config = dict(
    arch='vit',
    dataset='rendered solids tumbling over patterned floors',
    qk_norm=False,
    num_experts=16,
    targets='nearness',
    muon_scale='match_rms_adamw',
    nesterov=True,
    lr_schedule='step',
)
Rows from block 5 of a small model that predicts nearness at each pixel, named by matrix and row number. Rows with one number within an expert belong to one neuron, the router's apart. Each number is 128 + 24 x the weight over its row's rms, rounded and kept within 0 to 255. All counts start at 0.
After each expert's rows are labels from the 100 images, of 14848, where the router gives the expert most weight on average: "colour at peak" is the nearest of a few named colours to the mean colour under the peak. Only what is clearly more common there than usual is listed. The data: rendered solids tumbling over patterned floors.
# router: router (model.blocks.5.mlp.router.weight, 16x192, trained with AdamW), inputs 96-191
# gate: expert gate (model.blocks.5.mlp.gate, 16x96x192), inputs 96-191
# up: expert up (model.blocks.5.mlp.up, 16x96x192), inputs 96-191
# down: expert down (model.blocks.5.mlp.down, 16x192x96, transposed), outputs 96-191

# expert 9
router.9 [122 119 118 112 150 157 147 171 148 101 144 132 124 143 125 162 126 136 108 100 182 167 127 107 111 135 165  86 122 104 149 104 100 119 112 108 106 125 124 118 148 106 106 110 121 129  87 113 140 164 111  99 125 148 117 164 132 116 128  99  96 133 127 136  88 126 106 107 160  72 114 109 106 147 139  89 123 156 145 113 140 120 155  74 142 112 145 126 133 145 160 140 131 155 146  93]
gate.2 [116  61 114 106 134 135  72 139 103 146  82  99 110 118 133 100 121 104 128 141 169 127 164 135 140 175 139 132 135 123 151 172 128 165 141 135  93 134 133  95 125 142  91 158 139 133 161 110 153 117 143 126 101  68 141  86 119 139 131 139 119 137 124 144 138 125 179 122 128 146 134 134  97 127 101 152 128  89 146 148 105 123 122 103 134 132 132 101 140 115 157  98 134 147 154 143]
up.2 [168 188 133 145 137 162 155  90 148 112 173 138 129 138 106 135 148 143 127  95 102 143 116 142 139  83  99 127  82 137 122  97 124 107 110 105 132 124 126 160 120 135 143 112 112 109 130 139 119 116 136 144 167 203 141 178 142 125 108 119 149 121 118  95 110 134  97 157 124 126 121 113 131 124 138  87  95 169 126 119 166 159 129 191 131 109 126 169 107 148 143 150 113 107  75 111]
down.2 [107  80 115 112 138 115 134 154 104 160  90 127 139 114 145 128  90 121 116 148 166 126 151 158 178 150  93 114 125 128  93 127 137 133 111 131 131 143 120 122  99  99 162 115 159 102 162 140 152 130 104  92 109 114 167 105 144 155 110 166 122 150 114 138 177 130 134 180 127 120 111 106 122 148 124 131 129 101 108 134 110 119 124 152  68  90 102 147 119 134 107 141 118 153 142 179]
gate.3 [114 149 117  87 104 101  96 113  86 111 143 158 108 130 116 103 155 113 110 143 129 132 137 147  95 139 121 121 126 146 142  79 118 128 119 126  92 127 170 124 108  93 161  85 129 104 100 160 103 141 155 137 108 130 145 161  89 123 156 113 112 143 140 108 133 118  92 152 101 144 108 122 140  92 131 122 127 147 114 175 153 150 128 136 110 111 120 139 110 127 152 116 137 124 117 159]
up.3 [143 131 160 162 130 118 133 130 148 106  94 126 163 127  91 120 172 154 124  92 140  68 170 114 159  94 160  84 181 145 141 149  83 142 110 113 128 116 135 118 114 128 146 121 143 162 142 131 115 100  83 109 114 120 151 106 114 130 119 118 159 111 154 123 131  89 154 155 119 156 128 142 136 152 135 121  90 120 171 142 125  95 169 157 152 143 115 127 131 105 115 127 111 104 118 117]
down.3 [120  84 139 114 127 108 123 104 120 159 118 151 125  89 144 116 143  97 137 117 121 125 104 134 103 130 165 121 103 107 116 130 102 130 173 126 113 113 127 132 133  94 125 113 214  96 116 151  75 134 165 101  93 163 118 201 131 133 124 128  83 115 150  79 140 156 131 111 137 116 158 142 127  94 134 128 161 132 129 159  97 103  86 151 148 177 160 137 164 129 159  89 135 113 110 166]
gate.4 [112 121 130 112 118 100 125 176 135 133 154  93  81 122  87 137  64 142 139 123  96 110 153 177 193  73 149 143 140 124 151 110 124 116 136 164 117 120 151 119 165 145 126 144 139 148 149 120  83  96 121 128  85  84 125 142 141 129 159 156 122 158 137 162 117 124 174 116 124 131 176 138 127 156 107 132 123 121 145 171 137  91 147 104 127 108 145 168 169 117 148 137 123 136 146 177]
up.4 [145 115 121 118 123 154 116 101 134 143 106 146 182 113 138 142 177  99 108 134 164 144  93  71  73 201 115 135 134  99 130 142 134 158 127 116 112 103 110 127  85 101 152 109 122 103 135 135 141 136 130 127 138 150 103 131 114 148 106  65 152 108 123 111 130 110 121 155 114 138  99 122 120 113 148 126 139 137 115  92 117 160 136 130 114 124 149  80  97 138 118 125 120 150 116  92]
down.4 [133 118 178 163 160  95  90 130 125 153 110 105 136 117 126 129  97 128 146 138 136 122 153 152 141 119  70 120 145 117 110  85  93 166 166 135 114 113 127 172  75 156 106 135 158 141 131 127 114 138 125 143 139 124 123  78 110  95 116 134 114  96 134 120  93 150 141  61 130  81 102 106  96 104 134 129  96 151  96 126 125 143 112 132 175 126 121 160 122  86 182 133 157 106 113 134]
colour at peak: brown

# expert 7
router.7 [107  85 103 148 101 115 107 173 133 106 174 129  94 138 119 118 101 153 116 109 155 107  78 163  91 108 141 114 167 143 147 161 126 123  98 139  98 109 113  79 125 174 100 173 147  78 154 175 140 141 111 141 150 136 132 124 137 145 140 110 163 109 123 161 154 151 169  96  98  98  95 138 160 161  97 125 111 100 119 111 121 107 152 114 100 129  97 144 126 122 135 139 125 137 159 131]
gate.2 [120 113 133 195 124 140 131 163 120 123 146 129 102 111 101 131 120  92 145 156  94 122 100 155 168 121 120 117 147 131 146 109 135  93 133 108 111 133  99 120 154 125 107  94 142 137 156 115 143 124 109 136 120 105  93 134 102 183 107 138 144  79 166 110 125 103 126 142  98 106 126 184 142 113 132 118 108 124 135 145 162 149 176 135 107 107  78 126  73 118 182 155  95 138 145 120]
up.2 [107 124  87 156 117 126 131 102  94  87 105 152 147 170 140 100  98 124 142 149 156 134 104 102 116 151 161 131 107 104  78 148 194 156 123 119 127 138 125 102 139 143 150 109 162 137 149 148 123 136 129 118 119 137 165 120 161 121  92 162 118 143 130 169 115 153  90 133 125 138 126  95 106 103 128 116 161 120 149 198 105 139 122 113 149 139 108 170 120 135 121 179 160  98 131 109]
down.2 [126 145 168 169 140 146 137 118 136 134 127 114 127 115 148 115  96 136 127 149 161 113 156 125  85 120 109  84 166 120 122 135 140 100 152 138 123 115 110 112 157 130 123  81 137 119 104 116 158 143 189 122 133 100 158  96 118 162 133  69 104 155 133  88  88 162 115 106  91 121 140 187 107 147 136 100 133 134 140 104 142 128 118 115 158 111 158  84 150 109 162 181 123 131 127  93]
gate.3 [109 145 101  79 139 148 116 113 153 172 154  94 151 147 118 164 154 131 109 109 126 139 169 151 148 105 140 110 124  81 131 100 169 113 154 122 123 105 145 142 137 143 150 134 145 173 121 135 157 107 117 124  70 125 135 113 136 145 127 143 163 141  82 112 135 117 126 102 117 119 110 156 142 159 119 111 120 109  79  97 104 135 130 115 111 108 127  95 140 163  99 140 108 100  55 141]
up.3 [181 139 155 144 166 135 136 127  69 164 143 126 128 131 173 148 137 164 139 114 102 120 170 180 157 114 163 118 138 111 187 132 143 113 128 150 128 186 176 150 126 125 125  96 145 122  95 130 159 127 167 113 112 113 122 170 159 108 132 153 136 130 109 144  99 140 113 149 155 142 148  89  93 125 126 147 100  98 148 151  80 120 112 108 110  97 108 136 161  83  93 160 111 118 161 157]
down.3 [117 153 108 167 128 168 126  95 117 141 121 143  90 148 130 124 127 113 116 147 155 100 137  89  88 118 148 136 115 136  89 121 141  78 140 146 117 137 121  77 145  92 150 147 110 131  99 150 120 178 164 139 150  73 137 120 134 116 102 132  76 111 138 120 101 117  72 151 139 140 142 130  98 151  69 155 112 139  91 101 156 131 125 153 132 140 139 117 160 126 129  97 125  94 100 119]
gate.4 [136 146 179 107 122  93 156 124 124 127  96 140 104 107  68 130 155 165 152 114 149 114 133 104 172 124 116  90 134 139 128 173 124 187 146 108 141 131 112 114  88 188  90  99 131  98 102  99 118  75 115 104 122 122  74 123 138 152 130 184 129 132 156 130  42 122 136 125 136 149 135 104 132 139 137 108  78 147 130 139 121 141 120 118 134 100 101 118 127 147 124 138 127 122 129 146]
up.4 [125  94 103 111 117 149 120 124 128 136 142 102 172 126 165 156 124 120 119 157  85 163 158 116 102 124 144 119 118 126 123  90 145 108 117 160 133 146 136 133 142  88 183 105 136 190 161 139 157 155 131 161 132 119 171 124 141 108 128  99 142 129 112 114 212 117 139 148 141 136 141 150 106  97 108 124 129 157 145 142 101 115 138 122 182 170 154 139 116 115 133 131 140 133 118 102]
down.4 [136 121 117 107 122 123 101 103 124 109 117 112 132 128 110 137 113 101 162 126 150 116 156 109 127 116 136 166 158 129  87 120 115 157 148 158 110 129 147 138 164 151 117 106 152 109 130 118 127 108 142 150 143 127  94 153 102 138 123 127  80 124 112  97  97 141 104 134 126 198 112 124 141 161 158  91 119 145 192 109 117 156  95 126 117 104 126 145  95 168 130 108 145 113 203 126]
colour at peak: brown

# expert 13
router.13 [104 155 149 122 172 119  91 122 107 117 133 133 134 125 161 131 182 111 107 131 127 153 145 150 171 149 126 114 105 136  78 128  82 114 128 140 145 128 126 113 167 121 162 132 148 104 117 124 160 139 145 132 144 127 109 120  76  73 142 146 133  88 126 103 104 153 124 142 151 154 146 138 124  91 126 116  93 150 126 141 115 126 154  93 153  87 101  53 136 132 136 111 163 152 123 118]
gate.2 [132 103 120 141 129 104 132  90 125 144  90 112 157 123 134 133 107 130 134 142 164 102 140  87 183 145 153 112 137 106 130  89 111 100 135 135 144 135 166 113 153 143 169 115 101 132 190 145 136 133 137 153 148 124 156 103 103 115 131 104 125 109 135 126 116 134 151 125 154  82 110 151 117 136 116 137  80 124 119 107 106 104 114 119 124  77 135 151 132  86 103  93 167 130 126 133]
up.2 [151 172 178 148 148 160 167 166 120 149 174 109 154 164 129 114 150 121 117 120 127 138 130 128 109 113 104 124 126 119 142 103 131 161  96 138 156 110  83 145 107 122  96 104 132 153 104  95  95 116 108 116 142 123 107 177 144 127  94 124 119 136 132 138 131 129 112 129  92 173 146 117 130 117 130 100 136 112 136 134 125 130 120 114 127 161 134 133  94 158 134 154  92 108  74 140]
down.2 [128 107 145 172 146 123 110  92 192 152 122 123 145 114 181 129 114 136 129 114 151 108 133 157 129 124 135 139 132 123 143 142 124 110  70  77 108 107 146 165 144 100 116 118 112 136  82  96 135 104 106 135 123 120 133  80  95 152 135 139  93  75 146 154 137 115  99 119 128  66 120 155 140 126 106 149 115 136 170 130 122 129 120 132 124  96 125 130 128 113 151 143 126  94 130 115]
gate.3 [103 103 121 113 151 110 133 126 104 108 157 119 108 109 124 124 128 149  83 113 160  98 106 112 173 124 145 114 147 151  94 144 120 130 137 139 118 161 154 168 106 140 106  96 101 117 112  98 169 102 143 134 145 156 108  94  98 113 149 109 102 127 144 140 121 104 180 152 121 109 140 148 141 121  93 119 151 152 112 131 144 173 148 123 104 101 179 136  82  98 149 109 147 153 126 124]
up.3 [105 138 150 122 102 118 132 112 124 122  93 151 130 123 147 115 145 141 103  76 116 122 140 113 160  91 135  83 155  90 118 151 119 180 123 153 151 128 109 145 104 121 139  85  93 135 112 130 146 132 111 116 153 144 107  99 130  70 112 100 136 190 117 112 122 139 160 161 148 159 172 102 112 128 129 114 130 145 110 132 110 109 127 115 116 137 123 179 124  92 124 120 136 136 125 148]
down.3 [124 164 132 144 104 141 153 128  92 176 122 116 129 166 139 100  88  94 149 122 161 160 138 109 148 109 137 111 125 175 127 133 148 156 116 143 167 115 136  73 129 110 133 128 164 133 104 147 143 135  94 138 146 109 129 181 124 147 131  97 131 131 143  94 152 169 152 124 128 166 111 111 110 121 137 130 112 129 124 126 124  83 113  80 160 151 132 145 125  89 139 170 127 118  97 163]
gate.4 [159 129 120 120 154 155 147 147 110 139 138 123 140 155 142 150 144 135 155 116 169 139 155 123 171 130 144 146 160 145 132 173 119 134 147 111  96 146 105 134  92 103 129 161 135 139 163 145  99 105 135 126 131 129 110 118 138 115 122 105 131 125 137 123 118 124 159 121 111  80 170 153 152 128 128 158 119 107 141 130 126 154 146  91 128 146 103 128  93  79 119 175 130  91  80 120]
up.4 [171 114 113 142 150 115 150 142 113 167 132 142 141 165 158 159 147 116 133 108 150 118 164 135 158 156 139 128 163 148 108 158 129 140 147 122 112 131 120 135 100 101 141 161 124 133 126  96  70 104 132 138 131 138 123 122 131 130 149  97 134 122 122 122 109  99 140 163 111  65 134 144 124 111 135 178  90  80 157 128 150 146 152 134 109 136 113 154 106 102 117 121 148  97  99  76]
down.4 [ 97 107 173 160  95 176  92 119 129 115 140 119 154 130 142 147 128 159 102  92 137 132 109 124  90 147  85 154 107 104 141 106 110 150 192 139 141  89 111 146 144 145 131 119 120 124 119 104 117 115 156 116 114 121  95  76 133 127 122 111 116 132 121 125 113 102 147 143 129 124 149  93 115 179 131 135 131 123  94 150 120 105 143 141 172 155 113 165 132 137 138 141 147  96 169 102]
colour at peak: brown

# expert 12
router.12 [117 104 130 142 101 150 146 105 117 126  97 141 142 115 154 117 132 145 127 113 114 115 148 136 132 149 122 150 122  91 153 129 127 126 129 146 154 115 113 161 148 143 153 145 154 109 116 102 118 144 120 110 144 114 143 167 142 142 131  97 168 103 120 101 126 125 126 167 102 119 141 115 143 116 121 147 112 105 107 146 162 120 131 119 117 104 120 146 130  91 116 101 114 143 114  86]
gate.2 [112  90 159 110 165 170 192 138 148 138 135 155 133 146 127 151 146 151 102 103 144 124 115 151 121 104 145 138 140 167 121 151 130 127 122 133 181  98 138 107 112 124 146 103 137 134 101 152  61  48 103  88 130 121 103 149 131 135 112 137 116 124 112 191 127 109 108 154 100  99 131 111 128 153 123 164 177 113 137 127 147 128 166 117 130 118 129 114 116 106 110 115  79 141 137 122]
up.2 [106  82 167 107 167 179 175 129 158 134 137 148 129 155 128 123 163 151 106 118 157 119 103 143 119 113 141 131 151 168 139 158 132 121 105 143 173 101 133 128 117 121 149 105 140 145  80 144  66  14  85 101 134 121 111 115 127 131 116 127 115 125 118 179 124  96 110 143 108 107 125 108 138 140 126 152 179 114 126 125 139 129 151 121 139 117 147 112 101  99 111 120 101 135 141 147]
down.2 [ 99 154 151  96 128 139 167 130 112 116 114 150 121 139 123 134 141 116 181 166  93 106 137 147 126 119  87 135 126 153 139 100 139 113 129 130 118 127  89 112 114 128 120 117 152 151 133 161 115 126 115  83 105 164  62 129 150 129 126 165 115 145 121 108 135 103 105 134 101 132 155 128 121 157 128 140 108 168  91 160 148 109 150  98 113 115 109 165 117 114 152 143  75 160 120 146]
gate.3 [147 138 140 105 112 127 120 108  85 141 129 124 146 116 150 127 114 111  92  86 145 163 100 122 125 134 159 110 137 131  89 134 157 132 137 162 125 123 126 125 110 145 155 114 163 107 114 147  93 162 172 153  91 146 147 152 137  90 171 112 185 102 136 147 131  89 166 134  84 145 111 137 115 128 127 141 121 123 110 141 134 152 119  88 140  65 117 108 109 144 103 160  98 179 138 129]
up.3 [139  85 124 153  83 110 111 116 123 124 132 123 129 121 138 137 121 141 117 147 130 110 153 110 121 102 103 135 124 133 144 167 119 108 101 119  73 131 132 142 127  64 172 149  93 141 143 127 158 157  99 154 119 127 144  95 152  95 117 148 134 141 103 136 115  89  84 183 142 163 151 132  95 101  96 127 102 160 105 143 134 131 143 157 115 186 144 166 113 123 109  85 136 111 132 122]
down.3 [137 161 125  99 128 174 177 109 148 100 124 154  99 163 120 135 121 148 182 181 143 141 132 117  99 138 134 147 129 140 107 193  81 142 104 117 130  93 126 112 148 123  98 149  88  96  94 143 177 118 134 101 129 127 112 135 111 174 123  96 125 118 166 158 114 127 139 123 107 152 138 132 163 127 118 106  89 114 161 161 150 151  89 108 127 154 140 129 143 109  89 115 150 115 123 126]
gate.4 [129 150 132  59 147 155 110 159 130 141 142 120 157 155  93 106 133 129 160  95 110 111 138 154 144 149 143 122  91 184 131 160  97 145 112 135 140  83 147  93 119 122 101 125 134 120 129 130 116 146 121 132 160 131 148 121 183 129  77 123 107  94 136 137  82 146 117 174 128 145  94 145 112 145 147 161 104 124 155 205 132  80 152 119 145 125  75 107  92 150  99 128 159 139 122 121]
up.4 [ 94 135 153  94 170 142 136 122 103  97 170 167 140 132 123 115  96 124 111 143 185 143 113 142 143 157 110 124  94 156 147 135 139 143 150  94 110 136 107 101 114 115 130 119 101 136  79 117 133 134 129 155 162 132  98 148  89 109 155  85 118 114 131 131 103 127 119 147 186 156 157 169 144  78  97 110  93 138 128  97 100 102 130 153 139 111  80 108 144  95 146 144 126  86 154  93]
down.4 [121 141  89 125 141 144 142 106 139 134 137 134 161 122 118  84  78 104 148 132  92 102 140  99 110  99 155 129 103 161 113 141 110 148 131 154 137  97  92 172 110  98 118 155 142 138 133  93 162 105 150 118 101 135 137 105 117 119  98 124 145  93 136  98 103 169 117 144 129 131 124 139 144  76 122 112 159  99 117 203 134 189 128 157 147 117 121 127 151 115 130 122 161 157 137 115]
colour at peak: pink

# expert 1
router.1 [150  88 132 131 100 140 124 128 140 146 143 142 119 143 123 148  88 132 130 135 159 121 126 154  63 122 131 107 159 125 131 137 183 137 126  96 106 143 130 125  96 181 119 130 167 135 153 148 112 121 150 131 112 181 182 114 180 155 171 119 156 126  99 148 119 125 120  71 101  78  84 122 115 167 124 136 114 128 130 108 137 118 136 114 104 130 177 197 143 123 129 150 125 127 170 147]
gate.2 [143 127 100 147 139 107 148 140 150  95 135 156 138 166  94 115 147  72 123  65 104 122  62 102 129 126 117 151  97 112 154  66 136 132 115 115 130 135 163 129 109 113 172 110 153 163 160 141 116 137 114 134 130 115 122 114 144 145 152 120 162 105 140 117 158 137 130 131 149 126 115 134 115 148 116 135 148 105 128 105 136 124 147 105 154 108 151  85 107 120 122 142 127 142  47 159]
up.2 [137 133 129 105  80 100 126 127 140 153 123 151 113 145 124 143 133 152  96 190 136 120 142 149 150  88 112 110 173 163 110 194 102 131 128 142 147  95 130 136  87 146 115 149 110  98  51 111 127 113 144 128 159 177 139 131 119 159 137  87 109 127 141 134 156 147 114 120 111 126 118 110 172 141 173 125 113 115 112 158 145 153 155 173 115 116  90 155 138 161 134 124 128 141 151 157]
down.2 [119 131 115 125 185 143 157 110  75 103 179 109 148 124 155 146 141 108 159 146 129  98 128 136 147  97 141 154  94 145 126 126 114 143 117 118 112 145 146 161 112 137 127 119 142  72 146 152 125 120 158 170 154 144 139 137 122 106 122 128 145 106  84 136 108 106 166 101 143 136 122 104 158 128 112 158 127 131 143 143 107 126  56  93 122 129 117 142  96 172 104 120 153 114 135 138]
gate.3 [127 147 119 132 110 126 118  75 188 134 132 147 140 114 141 182  87 126 134 128 162 179 129 154  87 111 100  95 106 129 120 125 131 148 111 123  90 169  86 101 121 104 101 161 121 140 116 157 125 159 121  66 133 133 126  84 125 130 103 132 125 142 122  89 155 130 152 136 130 167 138 137 173 159  63 157 150  94 125 143 157 149 112  99 159 119 140 154 127 110 129 152  86 133 121 105]
up.3 [165  96 127 134  94 140  88 175 124 141 151 167 138 153 133 116 136 168 137 114  82 173 114 138 121 139 163 120 138 121 124 155 123  88 141 135 129 105 139 177  94 167 156 123 116 106 121 111 149 113 114 147 121 139  71 150 120 170 134 162 124 124 129 166 131 126 123  98 126 114 130 142  73 102 160 115 113 130 126 106 126 150 135 151  87 141  84  87 146 131 144 130 136 116 136 134]
down.3 [136 138 109 145 122 171 131 150 129 115 150 109 149  76 119 125  94 126  80 144  97 140 127 138 119 140 104 140  92 118 166 152 140 112 116 109 125 129 142 134 115 149 113 119 184 140 149 123 129 134 139 106  98  94 151 118  95  87 108 150 202 109 147 119 134 143 144 128  80 151 136  61 111 145 114 142 133 163 133 151 152 122  98 101 145 134 133 156 131 126 110 143 159 138 146 115]
gate.4 [129  82 138 139 122 139 152 135  92 113 142 192 145 105 151 162 130 131 136 140 151 137 123 131 156 113 132 138  98 132  90 125 121  90 152  93 113 129 115 102  97 119 156 149 111  91 147 132 125 124 130 124 106 112 139 130 135 149 182 129 108 132 122 140 154 144 160 147 112 130 128  89 122 101 162 118 170 114 121 132 147 149 130 163 126 134  80 127  70 139 149 145 147 122 133 102]
up.4 [129  68 146 141 110 118 162 147 116 115 137 164 125 123 175 168 129 129 131 140 155 145 108 142 148 123 125 144  94 138 107 128 117 128 130 136 123 129 123 114  92 109 141 157 112  92 138 112 118 141 133 112 120 109 133 162 142 143 195 157  86 136 132 160 148 159 151 142 145 125  85  79 119 104 142 111 156 137  92 126 153 144 127 151 116 143  84 139  85 128 142 140 138 140 135 112]
down.4 [136 156 131 131 166 109  96 113 118  71 133  91  96 113 110 126 167 164  89  74 191 132 130  89 131 101 111 133 122 133  76 120 124 113 115 151 121  86 145 131 178 193 130  67 113 164 144 128  98 117 121 134 132 104 140 128 168  99 120 146 131 103 155 142 153 130 130 169 116 123 152 137 160 124 155 174 159 137 139 143 104 135 111 109 104 148 107 129 143 135 127 129 130 137 134  99]
colour at peak: brown

# expert 10
router.10 [134 154 147 105 136 118 126 155 109 124 105  90 126 160 154 118 150 113  97 107 133 153 130 145 166 132  94 153  97 127 146 141 123 104 109  79 129 119  96 143 122 111 133 109 127 171 144 131 143 129 134 127 129 121  88 141 116 148 126 159 106 157 146 126 127 166 135  94 170 153 133 120 114 152 185 125 162 140 151 129 143 133 140  87 136  94 105  89  96 123 143 150 123 144 112 130]
gate.2 [129 116 133 146 106 139 124 126  83  85 117 136 131 106  84 109  89 118 120 122 118 122 130 154 118 153 138 128 138 114 130 123 125  75 110 137 109 119 155 103 106  81 149 120 181 119 148 136 105 157 112 138 139 134  83 144  85 118 157 107 167  70 137  93 133  87 165 110 105 102 131 117 133 114 126 157 111 119 100 105 108 120  96 117 106 131  92 140 114 142 101 140  95 145 117 121]
up.2 [110 136 137 147 101 137 113 128  95  87 111 132 125  93 115 116  92 117 124 113 160 130 129 160  87 129 112 117 133  91 133 134 104  84 117 150 121 133 137 104 104  98 135 118 193 126 156 137  80 151  96 113 144 147  97 155 119 130 139 116 147  65 142 113 135 107 187 100 118 121 131 120 124 115 115 145 128  98  91  93 102 117  87 108 100 121 113 150 112 137 119 136 102 141 119 113]
down.2 [ 74 120 103 140 152 165 105 117 184  93 133 159 107 176 158 151 151  92 136 119 139 123 121 154 111 133 121 149 116 111 142 127  99 119 116 107 124 152 160 124 134 105 168  97  93 165 150 141 119 129 158 109 156 129 128 116  92  97 134 135 145 183 105 118 161  92 121 130 105 152 145 137  86 123 145  94 148 135 130 110  88 126 168 145 155 141 107 119 137  94 170 162 118 151 139 117]
gate.3 [109 114 107 139 117 112 134 135 148 108 134 142 151 138 130 115 128 115 121 139 150 111 133 104 131 120  93 163 162 123 134 160 144 145 151  94 110 114 149 136 123 166  93 100 123 148 124 177 132 144 149 166 118 129  91 121 111 135 123 115 168  83  77 156 107 106 163 149  80 159 133 103 102 139  89 131 173 155 133 156 126 126 105 149 134 147 131 140 162 123  93 113 124 151 133 118]
up.3 [129 126 147  92 104 131  98 123 118 154 128  84 120 111 132 125  91  98 149  88 121 144 117 121 113 111 173  95 136 152  98  89 106 146  99 169 151 156 111  88 112  95 147 134 121 109 117  84 124 128 142 106 135 102 134 119 137 137 108 141  99 142 209 123 132 146 110 147 152  91 145 144 120 132 176 139 137 101 136 123 110 158 152 129 121 134 144 109 101 124 141 152 150 143 122 128]
down.3 [ 92 119 120 159 141 170 142 162 115 108 134  94 151 128 128 114 149 121 109 161  90 141 107 139 109 105 151 186 139  76 116 143 119 145 118 123 104 119 152 142 152 132 113 143 100 122 122 110 146  98 118  88 103 120 110 136 110 130 151 121 150 165  80 126 139 153 121 124 116 143  97 154 134 179 110 149 117 124 195 173  76 141 125 148 122 143 142 157 113 124 146 113 127 208  90 111]
gate.4 [101 101 128 120 154 122 100 141 125  90 110 156 132 156 172 190 183 117 151 173 131  98 117  84 126 122  95  98 131 130 190 113 138 126 145 166 105 135  81 147 113  90 156 141 118 136 107 143 125 167 154 134 130 113 121 119 134 127 111 153  99 143 111 139 109 144 104 108  93 139 119 105 116 127  93 153 121 129  67 134 144 161 128 144  72  94 153 161 141 143  89 138  62 107 144 122]
up.4 [106 115 154 109 124 148 112 116 105  98 147 138 108 113 114 133  92 129 138  98 131 175 120 118 150  87 128 156  92 148 130 112 115  87  96  88 136  97 127 127 142 170  93 133 117 117 168 129 123 130 142 126 161 170 124 100  97 122  83 165 131 130 140 118 131 134 137 133 124 140  97 115 125 169 159 171 177 157  86 165 121 135 142 151  95 107 154 132 137  97 131 147 146 140 164 109]
down.4 [140 112 162 110  99 129 157 127 113 118 110 165 128 118 107 149 137 102 125 113 132 122 148  78 145 123 163 165 148 119 172 137 106 153 131 119 158 144 133  83 124 151 120 114 124 142  92 138 128 104 166 136 108 100 115 116 138 120 129 138 143 143 115 111 100 136 123 116 104 119 100 143 129  94  83 152 192 103 141 128 103 127 135 115 145 113 113 141 162 109 136 112 143 125 126 168]
colour at peak: brown

# expert 5
router.5 [120 179 135 101 140  86 116 112 146 124 123  96 140 152 142 115 142  88 123 109 151 160 172 123 166 164 136  72 114  88 123 112 134 114 150  72 159 161 132 124 132 174  90 113 136 179 120  85 126 118 125 123  83 165 132  94 126 144  98 139  98 192 142 143 114 150 148 122 162 107 139 129 100 132 128 114  85 151 107  88 140 100 125 118 142 141 167 146 169 152  96  84  79 136 109 153]
gate.2 [ 96  62 116 134 112 108 193 126  90  95 144 160 125 164 127 122 181 124 126 109 192 127 121 119 115 156 138  94 154 145 141 126 133 137 130 142 162 115 102 154 136 154 108 106 174 128 127 148  98 140 105 104  97  88 127 148 153 127 102 106 107 136 114 157  97 121 120 128 144  90  86 117 146 129 142 138 137 152 152 143  65 172 140 141 115 151 140 121 101 150 153 138 131 114 109 154]
up.2 [142 152 137 136 140 175  73 147 179 171 120  97 130 107 137 143  79 135 119 126  44 145 133 126 147 128 118 154 126 107 133 112 127 134 122 125  96 137 154  96 120  91 148 153  86 131 129 142 140 103 162 142 167 159 148 105 123 105 150 152 135 109 127 101 154 126 118 107  86 144 150 149 127 151 156 122 100 156 143  74 187 122 133  91 165 127 147 138 142 136 110 128 128 145 154  94]
down.2 [141 162  86 165  83 112 162 106 130 106 156 134 132 154 139 117 133 126 116 127 151 132 109 102 124 115 165 136 141 164  71 136 130 131 143 123 128 143 117 136 134 118 129 115 149 154 178 172 110 147 111 145 120  76 175 129 143 136 112 123 126 142 152 193 145 138 145 107 137 141 106 108 160 122 146 166 168 125  87 150 127 141 144 130 134 143 175 128 162 150 129 117 112 112  72 127]
gate.3 [132 152 122 126 130 155 135 177 148 159 125 151 161 151 153 136 103 104  73 135 128 156  82 104  76 101 132 137 122 122 146 162 158 143 136  92 115 139 117  93 104 124 101 118 174 134 117 169 120 128 136 127 135 147 150 118 135  87 149 110 170  98 110 115 130 136 146 121  92 106 125 121 107 178 123 127  93 128 159 129 147 153 135  78 113  58  88 114 129 156  90 120 103 161 128 151]
up.3 [113 169 105 128 124 159 134 162 161 163 129 173 163 149 176 160 116 143  64 153 125 149  64 146 116 139 122 140 120 155 121 163 137 110 123  91 101 115 140  82 110 136  97 146 183 125  95 151 116 123 142 107 130 111 140 122 124 100 144  92 157 113 123 121 127 149 115 105 120 117 126 151 138 147 122 136 110 102 157 162 135 173 115  95 121 122  95 153 145 134  94 118 122 150 121 149]
down.3 [ 92  93 120 157 101 103 142 150  78 120 132 162 114 127 151 116 140 159 123 114 142  83 146 142 110  99 144 147 138 108 120 109 115 116 120 154 153 102 181 120  84  69 125 154 162 123 147 106  89 146 116  84 116 114 122 130 155  97 104 101 129 115 112 106 134  62  82 122 164  83 130  93  77 150 126 151 126 102 126 102 154 141 169 149 171  71 129 153 136 124  92 132 121 138 122 137]
gate.4 [129 119 134 140  97 121 112 137  99 153 168 120 145 117  97 139 125 118 125  99 112 140 113 111 141 122  92 124 112 128 127 137 120 169  99 132 127 116 131 146 128 164 145  97 143 138 112 151 149 132 111 102 101 148 148 135 190 105 151 109 103 119 116 138 119 139  89 162 139 124 119 155 102 117 112 144 151 151 138 109 150  82 138 134 150 171 123 124 142  80 129 194 136 177 188 121]
up.4 [153 132 148 109  98 160 142 151 100 130 168 152 121 112 165 149 168 122 151 117 117  93 149 118 134 128 137 146 131 132 103 131 138 148 124 100 105 143 151 159 165 157  83 136 169 152 140 126 110 107 109 103 127 121 130  93 154 124 125 139 117 196 145  95 140 131 137 133 139 130 117 124 129 142  76 171 118 110 125 139 148 150  90 131 150 152 105 164 146 156 148 117 129 111 137  70]
down.4 [141 177 123 146 152 158 126 143 140 136 130 104 147 114 104 145 149 164 119 102 141 154 111 100 154 125 133 111 137 133 110 139 125 107 122 100 165  68 178 141 141  93 128  99  97 149 150 136 105 105 144 140 128 112 142 118 120 116 147 145 154  90 134 129 152 147 152 125  91 114 146 129 122  96 197 120 126 110 141 137  99 125 122 161  93 113 105  95  84 142 154 115 109  96 100 127]
colour at peak: brown